From a checkpoint of a small image VQ-VAE.
Model: 7.57M parameters, 64-pixel images, encoder arch resnet, encoder norm groupnorm, encoder activation relu, encoder depths [3, 6, 3], encoder widths [64, 96, 144], decoder norm instancenorm, decoder activation gelu, decoder widths [64, 128, 192, 256].
Training: soap at rate 0.0015, batches of 64.
Data: trained on fractals drawn by 1,000 iterated function systems, in grey, 295000 training examples, 1.6 epochs.
Rows from block 2 of the decoder, named by matrix and row number. Rows with one number belong to one channel. Each number is 128 + 32 x the weight over its row's rms, rounded and kept within 0 to 255. All counts start at 0. Numbers have three digits each. After the name is the row's rms in percent of the matrix's.
# convs0: first 3x3 conv (decoder.decb.0.0.convs.0.weight, 192x192x3x3), inputs 21-27, a 3x3 kernel for each
# convs1: second 3x3 conv (decoder.decb.0.0.convs.1.weight, 192x192x3x3, transposed), outputs 21-27, a 3x3 kernel for each
convs0.37 091:234186153117124159151120086067104157161212154100123159115124068171109135124152126097121100083109151077183100099157126107075121124150105119125116104150049139089070151117117117095116086090199
convs1.37 094:152143033082047121176113136097170117137119092133127149079132139141112142158153131132101117151179145145100135121128071163131091141114133177072093126125147154089103044119178182111110132129057
convs0.38 100:091113109092129083129143142112140129152116128144111109117069132165111088151137142130150110107056136154118107129151170173107179149083158143144137089159122144107143122185144148095135146127122
convs1.38 109:138120127135138174125158146118149166146108115147092171176073109163143153181138117096146137147176138119099117094183137116106152097079109065153143192130119130095128104147162125136160108138149
convs0.39 110:119117144137154082112107144107125171063095152136138144158116156107063163112161110165126113083085054152103189149112139147101148129092122137163137128153091146091154120084134147170129109145102
convs1.39 108:131162176152131120107141143103078124080134144104134156126149072105153147130138152065141121145119122160170133174130122105109118090193102128109112100124134143178114156172122143169111098133124
convs0.40 083:117155097102127117096095134118151116113116139133097134158127125165164129096153116104135160157088120092154117143153101100122107232183119118189103104187125171127109122140128150117126143153154
convs1.40 089:141156135134104085132123112097161104144121116090104104120141139133109102070155127146168152145101150131131165145140118099126121068153121123145080053132104152080119105115145110123163077123106
convs0.41 094:147110131163140075137083129091105072146137140080132114157171082083070139204131157106117116192145134098158182117165195108151150115198124110201127152196102122112125120137170113152134160202058
convs1.41 092:102148148124140125126147097133163122126116158206158172107134134171125202120125123161161126181172070131126190137086104143165115058095124187155154152093100064144169147089105123095144095102146
convs0.42 098:084140105099154089154105165166138186107173123155075129149121163140101106082182174145086129150107142097195053118120182131061227080107132123157120137163144200090174133113105075197091124111074
convs1.42 098:083112189143120080239121069122123144095157115151108102063083187138180114147134108155118129168172109091117211104112154113171145147148139125116096063168157108124133140125112138132137117131153
convs0.43 111:070162156088104143140173165073143075152169109097133111119096067130135088114128104136199136185158096087140175094137158138181118162154068141129084159114150094170061108119168199208134143083115
convs1.43 102:153099113143060107117188161126137134109109100120106170098165081111178158140121157160064126154117103113124074137097105123067142101146122120073142125175096139149156158171114131125084088137129
convs0.44 098:074135158129115098153097104138070125060192119139113147181137129080139115106148116096139114175093100092155147121110196123184122134142090109102112100110143093099127113164149166155162125050122
convs1.44 103:154117102150151101117190141125119129049172125167127149167117157105079137140204078105164160173108095109199109136106064116105170106126133128134133089095157156149152114120148111077159085129122
convs0.45 096:092094155113144113132117125175110136157152105122134129117103120075078098115126152172135108117151125160109145129181143179194117134167064079194134133115134156142112114167164133158113140079090
convs1.45 095:152130118137164124150082175129064104121137103123144148109132116088074128104146100100064132171145168094173132139127218118098148125111161182157141082145148119192084125141180183147077111152131
convs0.46 098:136151139121227118115173070142158132163104162128109182122091108119135158132135104137142103111119114161122161178165122149145123113095101184136182137105166073190123127190115136080141093144165
convs1.46 097:110139088225178124096090088144157115162133064124078162111158118109158116149173104133132117135143163133116142183112150122132135070074132151118117126121123133128134103124179126150126121133129
convs0.47 093:105182156111065144139161104185174171189127143129145163156117157140206170123059144172105189150130121124154143148102138106063100094117090129129153106108167185169084148099136140115068048143134
convs1.47 100:149165110121086131135113138113153133155092066126085113149123151146123159038085137167133122186120109143157132151144134093167073106114076097084125162132102070104141105136147165187131123115112
convs0.48 094:142163127106136120175151155118126108153168137072131151036196112143156145089050054131159103139073153112140130138159130120155123134070136138133118112143103104159107189102168078131160148098092
convs1.48 095:124146126094113107096128148127153204081123089168095076200141150156099051082114113124105141120153178099152125142172081149118138154102043126160135189064117113202121108133155076154118178168097
convs0.49 092:168133098125166164139119133100201231072089092156130108107147112095065106120106158125086139139063136168132134172094152110132192128188122198151124081141136138098146103174069103195130098115130
convs1.49 093:144155072112097100127137055124107117197116159052070100195094112130175164127101171172148126140116165121175149144102116128160189120139112079154187178160154155047117099162130116104138117104162
convs0.50 093:130121126111129135102077104192129118127160136146082173140128142138082142131147091130089091095169121151158121178125075092091083147122191099111166143184087123111145125098057130143131116209163
convs1.50 093:104155168129095064153144167090166178173126149132106137148099091167118151149101146100128105156142137114103125117100176120155155125216171112120158090180147126114079131007103106129127215125144
convs0.51 090:089113110157088108129122123127141123076181147110116150152116092147147127078140089157096138103158061088148117138143179171168104050102066138158109135122168118143119127085107107207095116123102
convs1.51 097:118120105102138142125141109089131122117109114168128160119083129151135081141108156169122126158205136156144148159156117172155143065102160137132140138171147059120128163130112104053085131179137
convs0.52 093:149167145119109106177161083139088119134086140057120087150091096186167112087117154131079227143122096047220170125156055124067087110098133141059172140080128113149124131111154115091143116083149
convs1.52 085:157137080092169125109106121182159086115125116149115106107190162067100123120121176147099136094131154108153103149151090198166100108122109105095158139179128132131056092149101173138156147082129
convs0.53 093:107170134119059228102181080130102145198100158111151103114191152132132081098111137104130145195036092140170127133129106187114157095103105109140102121136171127169130155102108158157068113189154
convs1.53 103:157185124108122146078055151123142164073158053119093128106200119122057137096141168150070141194166180123166139150167082155095146098165128112163157063093160150093110119130127104117100152163132
convs0.54 109:123107142155153120120149096128140154117112129129129124152192132112047113145108131062147103160094192099115106130120175138102118113138148122116176107082110137122122080053102173107098086083140
convs1.54 112:113131122139078135141083165146155124109123163104071123136172153111118160089181129151140109115106108136124138077132120087182125100122111137141145090094125145180146100128133107202098176132129
convs0.55 106:083127089074123106085137147116126160181110107180095094113220080105118128104113080108146203112174150152070089201083103113120169134124073070180175140145041104128052123120107134106122136125101
convs1.55 102:118114164135114175103142140175141124085166107098135131181222150141150122153042056131143125128159188134137152166170121167111115186111137156139138126100033117145155156131138123192109117127158
convs0.56 095:162128130105145128112133070111115130072113115121166114115109114109118145128182136036183116089170109135119183103125133103085094131164099122079150113158070162149127140113142065082118081079117
convs1.56 095:122130119118100175130170119118150114107174135066146144127144141133090108160153118130105140109080136138154148113093142114155125123114108090120116186093111159145158143068191098185150106124135
convs0.57 087:127158139103154148169130133116117173143163091124115114178153143141213120177126143109156107079151122145095119123094207115162099117182129105126147172121128116165131086122103158099092117165163
convs1.57 093:148149079120084131139149128132078133114084150043167106098118185125117164124108123133120172166133159128088088186204169150110137110084216118129050109143104136145080157116143180115095143136126
convs0.58 097:109148112126122094132088138170150125152140152089098164135132153039247154105128133130131128148143119089120119145134162173188105091172172126123156102154184101149103119159122136164079121116106
convs1.58 104:153116124120101162137147128149160128108119151137145160105166161140063204098099132171091174085121126123165121137132131185154107121116106153130172064089088196154132106107133197075136148117106
convs0.59 091:123157126114120157112105160151143076149115126079119150135101088186178149088172102146130151135151116160143185126080177099108104142091104147101126122146157135162121137189175128098112126069139
convs1.59 100:105134129135165073112095136129131127133152140188057140113123154129088082115125162160160126127157070151144173157149161124121131181122121111137094109131124105120168175108169120156103113105089
convs0.60 106:171094126178135112134132145091141114145192115180089139106071156141162210127149129098157116136155168114080140185162100033189089106172086114170129130136112115114142090211101097131098147079133
convs1.60 102:104098118138128088129181142142094096111106075149100112137121148074137113096168102084147099131172091178130149134149144071126133087073093132134120112113148175145137139131141135130134111142104
convs0.61 109:129159161081142149166115098063127136182135154137172105117145145193153108172157053142146113118175093103104150066183157133154113109157137092094138078101135191109096174191142089078128168091145
convs1.61 104:094128122084093109141151105076095107148066123103089133189121072138149021117105144137101182109139155169113137119115168145163092063168123157095109196126124171115131155134170136131093084132145
convs0.62 097:188111114136090139140148130112117080177183132130142093088087139091055169154109130113117119141123140118141074132129124167163139100148087154127123119086156119105042078103118077167076124126141
convs1.62 089:082061091178187098146075090134117122135105120101108145111142139093162087106146159144092104163107082121170112191141122097104167098138118093183137125120151068167163149127075095130080129182111
convs0.63 113:116135086140130146129143101138170133126110113121096145115040112101133126091106130206134112103145122158107103146133125086153121146169120112148148145116146102141141172097136117123127108157157
convs1.63 111:090169120129131165145164135141119170132156148097143145127181153121174133160095183150155103134131109152085083168096146128149125128157172170098069094137130120094146101125123103108114072182116
convs0.64 099:104174146105082172125206133105128125118169157169202160142101044053184166116072106109167138157136125097079182137176127150113060130115132146128150146117114141199108133109130147127102102152099
convs1.64 096:170120124141154150100050124113105151148093113123097142098109200206122119158125137167136147115141131164127127107137115138138134146149177138143138154112101115102085092125111190167133151101093
convs0.65 103:124106131155113058134080127132152099137094067107162157181117147023168207040091101137131110083125062133063164095135123118221090207134073164151102156138135109216178148168154142132093111127094
convs1.65 100:125144168114193160123137103093132173152172121157097165088145175078088170109129096102205142159146156145098136218078130149078146153124144026111200109130105128127091156133099169116089117141113
convs0.66 107:142095102125100086155172150110121117150132083166113136115066134121158145079158146126104116137127145099183121244113133079069126132122149126080147089179086170055155118144134178035115108191162
convs1.66 098:128111084138156134156145153147156126111133137132089130118199129145070136053083151130099118110071156116184162126112116135137193099106109114107171151102089122169103139151143145188139194143120
convs0.67 091:149143152108118132100118121094159113198138129140159154155125175071136174084106132099142114093153144150088135110084114165182178191121147161116101147088117075105117099092162120080147149113121
convs1.67 096:166119103118143090107154178097149122085111138118132172144135122075104139122067090136117162152130125111093141144089141117074173121154197132152141119164135121127050201152101153133109113091143
convs0.68 100:082084120119020097094123198138152104136144089157132159101117144084144137133142126145156147094174063121104163085106094143127111084173076155079130084070103151125149098142162156061146154177124
convs1.68 102:141115095130127227121129201091098119087093109173099103119069119075115177121185124149081141147163146099077110135172161148162182129142144112149128141131170134170099144114096109169135125172102
convs0.69 084:097126080162142167102115139178094120107123099151112110101096091102148118159110135164121053115103165201064165174147130150098130120121098078147089127148124182111132131128117135117064141181077
convs1.69 099:113093154157129161169172178113079224139099139126133160151157127101151118155094116055174111115135048117141109126108163131124139150184147088168121111137189154084178170147097174112134173197182
convs0.70 095:179112077039090168107165121118117103152161137130151147151121136126050122142141139132145100123165129129096070138111148130131138168197123152120117072105108128142077073145181058148162159104131
convs1.70 096:150107168129201120126191096131057122107139097147209123130174104143134117116107089159175103124138122198114114125176068155159092082110171215125063128083160140159148153104104134066127070122093
convs0.71 082:152118133105134152168126112119139073177157126138146136157114098151148068147047123129148110177120149085212139139115163112178146131187145186146187157204135133103104119146129118168117098116131
convs1.71 095:114147158136112106129191113160161073136151139138116154131119112168153117121091043161108128143124152157162129176164129102208152111132140167168179152152139136151071166128176103107147093172098
convs0.72 100:099080171111116146132157127105118114178096174141089146199130109130054136128192091139159127099111154126163134135126132133166126115091149152123111171137118138111127085132098100087098196105107
convs1.72 100:110136103127149115106115101138180108091064132132109137145146091088092186108137104124155145134108175129147151135107101137046175130195169129158149160143121129129148140148059099138116170119114
convs0.73 105:134099116102173136132121148102115126116189065124136107123079170104085068113102137131125075088117126117104175137132151114133105182170105108101143116146150122118158169172165169079151063136111
convs1.73 104:088178140132076148118195074141159142133093107133124162123110124180181137112113123142135151158114150116114111137139065171111150138160117090106112172161103166093107105099158139137135089119130
convs0.74 108:147127118113172139121112173094130110136106128178088115130204114092186145125182154083130147141128121175066168140149142142161143057097170140121168179123171146102105107120139173121114100165154
convs1.74 095:130103096199124147135134132115075122053142126119119146117096078101039168179077050093062109095147117137119106106127180151083134160120144151095099127116147152118084110120121118096180132117173
convs0.75 088:082240080141094115125124121095198084122099158110163137114152072124106125130123120171046107096108145137094162105228150168153118141150166105109145134111128146145106156078120136071168110140138
convs1.75 102:202103194185174126094140093103152110182119160133095190142103155180111147091114103124123146166125059075166097115109159102138115154132134087115110111201125104176159105131078110145118142138170
convs0.76 119:140102130163105077116078171116157110136161137109112139167101112179189081140087127129130090118141167193124187126098117077100114102067128126082144151164112162080148110133123103113130166134111
convs1.76 109:106049155198139123135103134063090146113054130117150123148109105118131118160154129125141115129088122123162103112165113131123135158128122090086134191189124120165100108131075140122157166142134
convs0.77 089:118118153094145160131092113097114134118122129166104187104133088122108142121123161100110118127149128136051139139125044103093077150150121157167132129165118143163191088161139144092164140135135
convs1.77 097:114216145137120143085104180091149089143173138107121130084112145111159197148166106113172148136144132116100110153102144148139108097144151154096093076086088147104147128145100117144098103148132
convs0.78 098:128156087176118113125070134109128147071141075182086145094098086091136102181131136132188139174155115088116135140150159122127136147148139107129171116105077143160146150133165191147149091084133
convs1.78 101:122227125095062118118125122156132156131170147124131150103137157138139177167067210143162146124117131102138093078131174100079091148107126107156102179112132083132192153113196145121096117156094
convs0.79 091:160097158088123107157152122191102120091217168147104199156166096143079190120064158124094154096122101109097138178115139143112124094151077086160157103138147116104123065065126114105168105115084
convs1.79 095:141115109172181035136144107110139128106144088122149125091126114063152184170081088123155163092147151158082123112084130096109112097160091174119137116090163151116184158147061080108119161093161
convs0.80 100:108095089119203173127094105125129179142171073174101131143063122107209044075154113110117146154143124068167135154134095170051099128113073100111139201125150176111057103133145151124168095146073
convs1.80 091:091052126191184110091154043094144163129139112112108116132164116122151186183102106136123186095108157144093135110058092139128148140118131150070113150127130121110106148143105135142131133108148
convs0.81 107:155146137163113131152139152082102153095143142122147117139134126159067192174133103131119151138105161141163079142124116157141134105097157130137155122124134142120140156195122093124106138104183
convs1.81 110:098161099068161168137094121154134206127117161106159136112197166151178088101207149169105103145111114096148124111131129113181153122121157091104161091102108150079096112129087066107146119111099
convs0.82 111:133226137181039161149176133075176111164162162109090133104093105120034107120193083149094117163146146130121095099141149130117113083097161135167113073127151114086095113100100101119118116218175
convs1.82 099:107121132115172095090162148161155151060164143150107129130101161140162089126166181094128171163092090117093188114140168119091123157106124097123111161128155167126117089087140084101150194155165